config = dict(
    arch='preact_resnet',
    model='image classifier',
    dataset='simulated grey scan slices of phantoms with and without marks',
    train_examples=122500,
    image_size=24,
    crop_scale_min=0.8,
    horizontal_flip=False,
    color_jitter=0.2,
    targets=['part', 'finding', 'side'],
    num_classes=[4, 6, 2],
    norm='batchnorm',
    hidden_act='prelu',
    channel_attention='se',
    depths=[3, 6, 6],
    kernel_size=3,
    stem='deep',
    avg_pool_shortcut=True,
    widths=[64, 112, 192],
    loss='binary_cross_entropy',
    init='orthogonal',
    residual_init='none',
    optimizer='muon',
    muon_scale='match_rms_adamw',
    learning_rate=0.0044,
    momentum=0.95,
    nesterov=True,
    orthogonalizer='newton_schulz_5',
    adamw_lr_other_params=0.00082,
    max_grad_norm=5.0,
    max_steps=17500,
    batch_size=256,
    epochs=36.6,
    lr_schedule='wsd_sqrt',
    decay_fraction=0.4,
    final_lr_fraction=0.1,
    warmup_steps=1750,
    weight_decay=0.03,
    adamw_weight_decay_other_params=0.01,
)
Rows from block 8 of a small image classifier, named by matrix and row number. Rows with one number belong to one channel. Each number is 128 + 24 x the weight over its row's rms, rounded and kept within 0 to 255. All counts start at 0. After the name is the row's rms in percent of the matrix's.
After each channel's rows are labels from the 100 images, of 14848, where the channel reaches its highest value: "responds to" is what is common among them. Only what is clearly more common there than usual is listed. The data: simulated grey scan slices of phantoms with and without marks. In brackets: how many of the 100, against the usual share in percent.
# convs0: first 3x3 conv (model.blocks.8.convs.0.weight, 112x112x3x3, each kernel summed), inputs 0-111
# convs1: second 3x3 conv (model.blocks.8.convs.1.weight, 112x112x3x3, transposed, each kernel summed), outputs 0-111

convs0.79 086 [163  92 164 112 122 120 130 103 110 139 158 168 184 154 115 125 139 122 119 167 130 107 125 128 100 136 167 180  91 114 121 119 110 109  95  94 129 102 147  99 123 167 187 126 150 133 128 113 129  98 122 150 133 136 105 113 153 120 113 151 134  96 138 133 133 141 104 109 148 110 123 149 102 128 128 138 105 104 121 145 118 133  83  89 119 160 113  93 125 105 120 100 131  82 168 101 101 132 163  74 137 123 100 119 146  72 150 167 141 125 115 136]
convs1.79 089 [119 136 167 144 143 147 139  91  63 121 136  91 104 131 113 147 117 113 118 136 139 115 116 178 138 142 154 123 142 123 131 134 116 131 145 131 115 138 154  96 123 102 118 118 132 168 128 143 122 118 169 118 113  80 103 124 126 130 133 147  89 149 161 144 132 152 135 170 164 149  94 132 127 146 169  67 116 106 183 134 103 179 159 127 168  96 179 121 119 173 141 157 111 141  90 137 110 128 178 122 132 131 125 114 140 118 102 144 135 132  90 135]
responds to: ring (100 vs 17)

convs0.59 107 [178 148 109  94 148 111 157 142 123 155 113 109 115  37 140 117 114 118 147 104 118 104 156  94  84 190 145 139 157 128  85  95  93 128  98 124 128 150 105  98 146 133 168 152 114 133 115 182 138 106 123 120 104 105 124  86 109 118 112 130 140 137 122 138 103 156 136 149 109 109  95 140 146 106 136 112 146 163 117 116 103  84 134 125 127 132 131 127 126  88 123 131 134  86 126 102 104 110 136 140 109 106 163 135 132 103 118 116 116 116 158 160]
convs1.59 090 [152 126 137 155  82  99  68 136 129 153 122 105 147 144  81 100 124 144  99 132 158 171 148 131 133 150 127  87 118 110 126  99 126  73 142 145 128 149 150 141 138 128 105 104 158 142 118 130  99 134 149 169 138 139 114  96 137 126 143 162 100  65  79 115 147 140  86  86 114 158 110 150 134 108 149 123 138 129  97 119 107 107 128  86 179 138 137 144 153  97 119 124 151 130 130 139 125 146 143 133 148  97 139 132 127  81 104 160 131 140 133  93]
responds to: bright spot (98 vs 16.4)

convs0.82 103 [146 153 123 117 114 145  91 130 145 163 126 144 111 137 124 136 118  65  94 139 206 150 114 162 121  94 139 125 122 117 129 153 106 130 143 170 117 118 113  99 134 130 170 125 149 134 126 153 163 154 141 135 104 144 108 107 116  94 150 137 134 139 122 187 159 109 155 112 122 122  88 139 137 120 103 114 162 142  98 168 141 132  91 122 153 105 150 111  94 165 170 156 166 150 133 130 145 172 104 151 155 134 145 154 125 160 116 122 169 111 111 137]
convs1.82 117 [126 182 152 102 133 154 115 132 151 148 117 105 140 138  85  78 144 128 151 111 116 141 122 102 123 155 105 153 122 148 143 128 138  84 116 120 130 129 125 121 164 149  71  90 136 123 145  98  98 152  73 148 116 146 102 113 135 134 126 145 131 139 123 123 162 112 125 125 119 163 169 138 117  98 100 168 195 146  97 146  80 157  95 133 122 120 147 121 116 146 161 149 147  96 132 137 119 123 119 139  75 138 157 149  93 147 121 114 115  88  99 148]
responds to: several spots (87 vs 17.4); side: left half (69 vs 41.9)

convs0.3 129 [131 147 144 126 138 153 129 114 130 121 158 122 128 145 126 158 144 130 103 113 124 127 132 118 147  88 137 142 120 133 117 137 113  85 126 159  59 127 163 187  95 121 131 130 180 112 101 134 179 147 148 114 144 122 135 129 137 128 103 164 132 101 128 130 159 120  74  98 107 133 143 102 101 117 154 130 102 131 119 164 140 161 105 153 156  91 106 134 132 104 163 113 126  77 108 134 103 102  88 123 124 136 111 112 115 112 149  44  98 116 121 105]
convs1.3 110 [113  94  88 165 133 158 176 136 122 106 152 153 124  95 116 114 119  98 176 160 112 157 130 137 144 138 152 150 136 100 143 112 130 148 116 103 134 158 138  49 120 143 119  96 126  95 140 140 158  93 133 163 118 126 132 171 155 111 112 100 144 136 134  84 155 137 133 125 120 131 110 122 117 130 112 128 106 144 129  89 144 121 136  84 120 124 151 109 136 150  72 107  87 143 109 120 128 147 133  94 135 136  89 138 139 155 109 184 175 138 144 152]
responds to: dark spot (54 vs 16.6); belly (52 vs 25.4)

convs0.32 098 [103 118 131 120 144 113  97 116 155 106 133 123 122 133 100 160 131 119 129 182 120 137 136 138  93 125 117  93 113 109 107 157 152 107 132 165 128  92 162 117 132 121 185 120  87 108 125 151 136 133 160 154  96 114 108  90 121  74 142 128 120 127 104 115 132 105 121 132 126 107 164 110 123 137 117 121 121 139 113 152 104 113 127 107 144 144  49  90 178  93  99  96 129 112  88 175 181 116 120 147 116 103 107 132 122 120 127 150  98 107  98 100]
convs1.32 098 [175  87  77 120 116 159 135 145 151 141 144 129 102 117 112 123 108 109 155 185 164 143 134 169 107 132 130 112 146 114 122  91 147 165 140 169 119 110 133  98 143  93 130  96 105 173 104 114 119 148 113 137 113 118 113 163 160 114 109 148 122  81  79 148  96  94 161 170 128 121 159 149 127 113 120 112 170 107 119 138 113 110 101  83 130 149 118 121 122 114  99 126 120 134 154 122 124 142 149 162 141 125 123 125 115 161 111 115 173 167 161 119]
responds to: dark spot (100 vs 16.6); side: left half (78 vs 41.9)

convs0.46 090 [105 118 158 110 150 118 144  68 154 102 122 140 138  97 105 136 143 101 155  90 156 119  96 146 132 122 170 106 104 103 107 173  95 136 148 151 124 148 106 148 101 121 142 109 133 128 131  86 177 167 172 115 108 140 110 130  95 151 142 120 136 135 164 130 159 129 112 120  85 125 103  98 119 149 160 131 127 131 104 127  92 127 145 132  73  83 139  89  98 125 139 104 116  90 127 141 156 122 139  88 152 162 133 127 148 120 130 183 104 136 118 140]
convs1.46 121 [134  98  80 146 106 138 161 114 109 134 116 138 122 140 120 154 131 126 132  98 128  92 130 123 192 119 125 152 153 150 113 115  92 137 128 128 106 154 126 151 109 161 171 134 106  98  84 100 119 148 113 130 131 144 136 103 103 185 146 150 131 134 107 179 132 184 127 158 115 126 134 139 181 109 147 138 115 123 166 127 166 146 170 172 105 158  97 132  80 154 152 109 143 155 104 139 144 166  98 133 131 161 105 116 120 101 148 142 121 125 115 127]
responds to: crack in bone (100 vs 16.1); chest (58 vs 24.9)

convs0.44 076 [119  77 131 175 148 142 117 139 159 152 139 133 160 131 125 137 108 127  99 141 153 133 113 141 145 147 165 119 113 114 142 114 126 115 165  91 106 143 136 135 106 120 211 109 124 138  72 124 130 123 155 157 128 136 132 107 137 148 137 141 129 132 125 171 103  85 102 120 158 114 145  91 123 126 153 132 150 138 143 135  78 155  94 131 154 137  83 110 118 141 129 144 124 110 147 165 164 108 179  91 157 154 147 169 170 141 160 118 122 158 129 110]
convs1.44 098 [ 67 126 108 142 137 125  92  95  96 114 117  89 104 139 135 101 127 145 144 137 153 122 122 154  73 151  87 191 164 115 133 128 138 168 130 148 130 136  77 147 139 141 101 136 116 122 136 124 104 169 122 130 123 160 133 122 119 164 108 160 101 154 133 128 123 121 151 149 153 139 141 149 127 100 157 108 129 142  99 115 111 160 130 127 159 110 135 160 121 127 109 124 158  99 148 114 110 161 133 141 123  97 164 105 126 102 135  85 154  56 100 155]
responds to: ring (89 vs 17)

convs0.38 097 [143 162 137 138 126 130  97 122 122 144  86 104 110 148 128 101 104 145 146  82  84  64 101 125 132 204  92 118 106 118 102 122 120 143 125 104 146 136 141 126 115 104 193 138 107 119 121 141  63 115  85 114 110 136 125 136 161 146 129 101 100 131 144 123 117  97 114 103 139 120 119 154 106  98 111 142 116 124 133 100 106 132 144 191 130 122 125 120 107 131 162  91 138 114 146 129 144 116 138 128 116 123 137 121 172 101 122 108  83 149 148  92]
convs1.38 094 [137 100 153 136 172 114 123 141 128 158 171  72 151 110 145 176 157  98 109 100 121 114 148 147  91 135 138 139 116 133 159 139 168  95 174 132 136 101  79 181 112  82 149 144 179 114 143 131 126 135 123 134 152 150 138 149 144 133 113 123 116 136 140 120 102 116 109 163 134 163  81 133 102 112 141  99 148  91 151 119 165 104 129 108 149 140 177 100 130 125 118 107 132 117 119 156 152 125 122 125 146 162 138 144 105 170 105 121 143 149 157 145]
responds to: ring (100 vs 17)

convs0.60 098 [102 120 161 139 140 108 164 136  98  86 127 164  64 160 134 116 142 119 127 147  89 163 145 124 130 148 108 118 135 124 141 151 146 145 127 121 132 146 150 103 103 154 135 159 147 133 112 157 180 102  97 103 140 131 113 140 131 134 129 124  99 130 139 127 202 104  79 138 128 143 114 119 157 108 129 128 130 119 138  91 151 127 116 110  75 128 102 115 145 126 121  99 117 110  92 129 145  59 140 165 126 123 123  93 138 137 142 128 131 116 140 203]
convs1.60 109 [174 120 135 176 145 127 169  89 133 169 139  99 108 109 126 121 135 148  85 118 155 150 150 138 139 108 133 150 104 158 100 148 121 141 156 152 114 142 139 120 136 129 107 159 120 155 113 120 112 167 181 115  95 169 134  89 144 125 157 146 138 145  73 183 160 119 171 107 151 119 105 145 161 118 113 163 139 126 106 170 155 134 138 126  81 117 107 142 143 138 123 132 125 117 188 122 131 159 110 116 119 120 118 129  99 123  91 159 129 133  98 142]
responds to: side: left half (74 vs 41.9); crack in bone (50 vs 16.1); dark spot (47 vs 16.6)

convs0.63 126 [104 111 154 110 121 130 185 132 152  99  91 157 118 143 115 127 113 134 128 154  79 137 128 136  98 146 119 132 143 101 116 134 119 109 111 139  96 116 132 134 113  94 116 158 166  98 135 127 151 141 103 104  85 137 103 138 143 119 104 155 121 141  94 159 172 126  74 104 111 111 140  96 145 134 145 173 149 138 150 108 109 153 146 128 139 101  81  98 107 106  96 163 152 110 165 131 164 111 168 193 171  98 123 127 134 134 148 134 108 122 153 114]
convs1.63 118 [122 149  86 146 108 186 161 139 141 123 119 158 106 141  87 143 143 125 160 124 117 160 171 141 151 108 152 119 113 117 154  77 142  80 172 132  96 165 158  99 131 170 134 106 144 134 115  84 129  97 165 133 169 123 135 138 176 128 111 139 101 117  97 150 138 139 161 122 126 114 140 186 128 107 103 125 117 124 117 126 111 124 143 156 123 141 130 102 133 111  64  81 109 149 147 130  94 143 121 138 153 155 120 150 118 137 100 138 141 129 134 130]
responds to: several spots (51 vs 17.4)

convs0.27 077 [ 96 123 151 109 126 114 189 124 125 145  85 107 143 137 116 106 126  91 100 120 120 136  89  93 120 115 133 127  98 121 132  96 123  96 105 120 121 147 104  84 148 175 147 127  88 113 121 135  74 136 168 146 124 138 102 131 156 136 104 177 140 124 134 174 140 114 125  96 163 123  99 112 129 165 178  93 146 113 107  88 141 127  68 116 107 149 139 149 111 147 117 112 132  86 108 144 144  85 127 175 133 133 143 115 119 129 118 131 100 131 149 137]
convs1.27 104 [ 83 145 112 121  79 131 136 133 118 131 128  93 127 134 142 187 116 117 133  89 136 121 133 137  97  76 136 141 111 142 111 132 145 157  92 134 100 142 164 189  75 137 102 155 149 156 143 148 133 148 108 103 112 103  94 122 130 127 122 129 125  97 109 110 142 101 146 114 109 130 146 115 138 104 116  93 143  88 119 129 137 152 119 121 112  83 132 151 132 121 137 136 132 183 121 141 133 224 143 137 133 112  90 134 145  84 133 121 136 117 137 147]
responds to: ring (86 vs 17)

convs0.19 101 [135 126 138 147 136 134 127 149 105 196 143  80 108 113 137  93 132 142 141 113 119 118 120 101  91 134 107 129 114 107 111 117 115 106 135 134 149 137 126 168 119 136 175 104 104  95 139 115 180 104 155 130 108  59 133 117  84 126  95 140 125 170 103 137 141 123  71 106 148 162 148 104 134 148 117  91 130 109  81 128 105 124  87 138 174 111 134 128 135  98 172 113 142  91 107 144 130  91 135 112 119  95 105 129 106 115 132 141 117 130 127  97]
convs1.19 105 [152 113  88 114 173 124 142 151 131 130 148 143 179 148  90 170 158 113 193 142 131  98 124 163 146 137 128 144 129 118 155 152 139 144 152 116 140  95 170  69 128 108 156 118 122 132 137  94  94 134 116 122 108 103  98 124 166 158 145 130 116 106 122 104 107  96 136 138 113 153 121 120 166 106 136 151 124 132 118 120 187 100 130 149 103 132 126  85 117 173  88 126 143 162 127 112 116 168 102 123 138 130 126  87 159 131 127 146 165 110 115 133]
responds to: crack in bone (73 vs 16.1); limb (61 vs 24.4)

convs0.67 138 [156 153 118 111 131 115 127  97 102 131  78 150 159 117 123 143 120 108 153 158  97 131 115 164 135 143 154 128 117 150 158  98 123 108 139 117 149 139 150 116 158 140  82 132 105 114 118  96 137 157 131 128  99 150 140 114 124 127 133  64 135  74 151  83 130 127  95 135 123 109 149 117 157 171  93 100 129  68 137  88 133 146 147  89 114 156 131 145 147 137 177 138 118  89 124 116 147 108 105  57 153 115 136 141 136 131 123 116 159 140 137 148]
convs1.67 123 [167 104 136 130 149  85 110 121 115 148 151 121 213 131 129 156 116 154 171 124  97 137 132 147 140 154 129  82 124 119 116 119 105 131 124 117 126 114 158 114 185 111 110 126 127 112 139 109 152 130 178 133 164 175 141  88 102 140 126 159 128 120 131 138 110 118  67 122  86  85 132 161 128 143 160 111 129 145 149 103 151 115 156  93 127 135 113 154 145 126 129  93 152 117 152 169  96 101 156 103  98 134 127 133 144 132 149 138 103 134 127 102]
responds to: bright spot (93 vs 16.4)

convs0.89 083 [176 135 159 112 160 112 141  99  69 104 146 142 137 104 112 148 154 118 120 133 134 122  95  99  95 189  92 164 145 149 100 119 148 182 112 116 137 151 138 109 131 105 153 128 133 120 104 110 121  93 137 126 143 116 122 109 116 180 125 163 130 100  86 123 133 141 151 149 120 150 129 135 164 132 126 154  87 121 165 125  99 123 143 123 145 120  58 116 119 118 141 110 127 134 130 115 115  84 124  60 122 124 129 137 101 101 112 170 137 135 148 139]
convs1.89 094 [136 108 125 150 104 101 161 122 108 131 161 107 113 127 126 145 143 151  73 139 151  86 125 141 119 165 122 140 154 149 138 168 113 203 137 159  86  80 122  94 111 107 146 103 152 119 148 160 121 100 146 169 108 123 134 145 195 123 119 121 120 137 135 141 148 101 148 123 141 133 124 156  90 154 160 160 156 144 140 160 126 134 163 113 145 103 146 110  65 159 130 139 126 130 119 124 149 104 127 134  99 136 143 155 139 139 139 157 132 146 132  87]
responds to: ring (95 vs 17)

convs0.85 080 [ 91 140 146 172 141 166 119 107  83 145 136 136  85 140  96 127 140 118 126 198 149  90 140 128 105 140 112 119 149  98 132 116 104 148 143 137 181 156 121 141 130 138  78 143 130 137  92 134 142 153 100 131 140 130 161 195 149 149 133 106 116 146 122 107 122 141 100 112 107 134 145 123 123 130 154 117 101 164 147 113 110 136 131 135 133 140 131  78 140 125 123 114 120  87  95 123 164 132 118 128 171 102 134  93 131 175  84 113 136 118 177 117]
convs1.85 089 [ 67 117 121 128 157 114 151 131 122 166 167 134 128 136 128 116 150 140 131 107 114 137 126 142 140 120 126 113 158 157  99 145 118 109 145 146 139  68 184 194 113 148 121 155 107 134 128 122  47 122 138 109  92 127 122 137 152 111 138 129 123 123 129 162 131 124 164 101  99 109 106 133  91 104 136 120 119 102 104 169 110 117 160  84  83 125 117 103 137 190 161 138 132 136 157 140 137 102 130 141  93 132 145 137 122 133 159 141 150 120 117 146]
responds to: side: left half (71 vs 41.9); dark spot (59 vs 16.6); crack in bone (39 vs 16.1)

convs0.107 085 [ 94 100 170 114 135 141 133 120 152 122 109 165 118 141 127 135 141 131 132  60 180 122 105 141  82 107 175 116 131 158 121 136 122 156 146 148 124 137  76 115 138 142 125 119 126 120 139 128 104 149 139 125 139 144 143 123  81 101 118 164  97 159  88 138 112 139 129 159 109 158 112 115 172 132 138 121 172 122  91 130 113 143 100 151 183 116 112 136 132 125 143  72  97 154  98 135 162 165 133 155 150 153 157 107 115 155  91 121 132 145 147 110]
convs1.107 081 [ 73 157 133 107 100 160 150 126 179 114 105 121  93 186 125 125 100 157 127 115  92 144 110 118 127  96  84 116 173 121 167 143 101 117 121 151 156 141 112 123  85 155 132 158 140 122  98 166  93 142  83 147 164 165 132 107 143 164 121 102 125 158 119 138 142 123 139 128 138 107 139 157 126 129 119 146 103 129 125 117 129 168 121 157 131 125  82 110 101  87 146 158 150  95 137 113 164 114 127 109 106 130 168 155 116 116 120 100 131 152 144 141]
responds to: several spots (99 vs 17.4)

convs0.1 080 [101 154 135  97 133 102 130 121 174 102 128 105 144  84 146 146 182 138 114 152 152 145  91 151 123  97 122  98 106 125 127 129 155 113 120 167 126 113  72 109 118 144 153 131 130 142 151  87 135 139 185 119 121 139 119 115 114 150 159 130 140  92 147 108 146 119 121 116 154 140 140  95 118 122 175 110 157 171 145 141 149 115  82 142  92 126  89 168 132 104 110 102 162 113 143 120 159 110 133 143  94  80  82 118 136 163 120 151 145 128 129 132]
convs1.1 093 [ 92 144  95 146 100 140 138 125 137 128 150 137 117 133 171 150 156 138 112 136 113  93 112 100 160 141 162 121 107 140 126 116  96 117 106 151  80 134 141 160 129 153 132 106 149 132 154 131 119 142  71 149 136 105  84 148 164 114 100 157 135 112 134 176 102 171 177 157 115  75 118 131 125 133 160 129 159 103 109 134 146 157 106 125  98 121  60 143 105 156 148 124 147 116 120 153 151 112 116 110 157 123 143 121 108 137 113 107 167 174 105 140]
responds to: crack in bone (99 vs 16.1); side: right half (71 vs 41.6)

convs0.35 143 [133 157 112 160 126 142 159 119 173 135 124 155 140 168 130 136 114  60 106 146 107 128 109  71 137 101 142 132 134 102 109 123  93 151 111 150 116 159 131 158 119 135 112 156 130 149 162 146 159 167 123  90 131 150 104 124 143 124 130 152 111  83 145  95 178 115 136 126  80 153 123 103 143 127 164 118 169 102 136 129 109 115 102 101 152 154  95  97 136 140 116 131 119 133 159 154 118 159 105 168 148 129  98 131 119  78 112 114 109 108 102 158]
convs1.35 142 [ 74  82  90 109 123 132 133 144 174 100 130  93 121 145 152 126 135 137 159 138  96 173 168 142 167 148 110 131  95 111 144  90  88 126 123 120 111 118 119 129 117 128 124 113 120 139 142 118 174 113 137 101 163 142 142 146  82 102  93 139 123 108 110 137 134 141 142 136 141 101 108 100 146  92 138 157  90 141 158 106 115 135 117 113 165 121 123 141 173  82  93  72 122  64 121 155 135 143  93 157 135 113 136 155 117 138 126 138 120 116 130 136]
responds to: several spots (100 vs 17.4)

convs0.66 072 [112 129  96 159 139 113 124 166 111 163 153 113 131 164 119 141 131 147  89 177 108 115 103 138 150 118 167 117 152 112 126 156 167 167  91 165 160 130 142 186 147  97 120  71 105 148 107 116 120 130 139 132 149 137  79 133 144 144 137 151 107  72 162 144  92 107 118 142 142 192 164 150  82 148 143 103 142 129 127 114 121 124  82 124 118 137 122 149 103 138 141 118 119 121 136 110 157 120 147 102 134 143 133 133 153 113 118 139 145 147 164 136]
convs1.66 072 [118 133 147  88 134 102 158 141 140 126 106 134 118 155 137  74  88 132 134 139 147 134 129 107 105 134  85 149 115 105 129 152 152 122 117 109 113 141 102 155 119 100 146 129 158  96  79 131 156 187 133 111 129 105 159 122  86 111  93  82 107 118 159 137 106  74 115 124 134 104 128  83 121 148 137 100  96 131 132 144 155 139  76 141 164 135 138 135 131 166 137 161 154 141 123 113 106  99 108 123 147  87 122 130 147 157 143 138 182  86 118 140]
responds to: dark spot (100 vs 16.6); side: left half (84 vs 41.9)

convs0.94 142 [129 158 103 168  80 145  83 129 160 127 160 153 133 128 105 112 126 118 105 130  93 130  90  96 130  19  87 165 112 112 130 117 107 108 132 114 118 110 174 138 106 127  69 143 112 136 113 148 134 134 133 102 131 145 114 152 155 119 142 168 142  83 130 138 124  99 124 136 134 152 148 113 134  89 149 165 122  86 130 122 156 127 114 138 113 124 114 141 119 133 125 121 123 109  92 156  95 142 134 132 107 137 125 110 117 112 128  91 151 109 122  95]
convs1.94 096 [135  87 110 165 106 106 154 117 131  86 124 135  62 109 149 108 121  98 164 133  89 133 124 119 126 145 131 106 131 105 129 121 101 138 137 122 124 148  86  51 114 151 138  89 124 104 112 136 163 129 181 106 129 108 141 111  92 111  91 101 142  89 128 120 126 103 141  96 120  96  93 122 115 148  89 127 101 124  95 139 134 125 112  99 169 131 133 125 133  96  68 121 162 102 158 137 126 135 120 129 124 120 123 125  93 139 121 162 149 101 138 157]
responds to: chest (71 vs 24.9); dark spot (68 vs 16.6)

convs0.23 096 [176 134 131  90 115 116 113 120 135 153  79 118 106  89 171 164 122 126 128 122 134 157 142 108 159 154 123 147 143 113 159 154 123 128 125 138 146 156 114 111 156 117 148 140 148 123 137  87 134  92  96 132  99 139 135 121 109 144 170 119  89  97 150 114 110  97  85 168 142 126 133 105 125  89 110 141 188 110 138 122 165 128 140 116 122  99 115 160 133 134 108  94 110 119 139 153 132  88  94 102 124 134 132 100 134 116 133  55 133 159 114 181]
convs1.23 117 [146  68 172 131 125 129 143 161 121 156 100 121 142 145 105 112 133 138 151 126 122 105 150 118  93 136 138 117 132 128 123 125  95 131 128 128 198  93 144 149  94 115 109 115 102 134 139 103 148  99 175 157 155 175 140 143  91 158 109 140 189 131  93 134 132 120 137 103 154 164 148 122 157 104 161 110  91 132 163 135  87 150 116 145 113 142 119 162 168 148 136 132 152 105 121 163 111 130 137 130 122 145 132 169 165 155 140 135 128 120 103  88]
responds to: dark spot (61 vs 16.6); head (52 vs 25.4); ring (36 vs 17)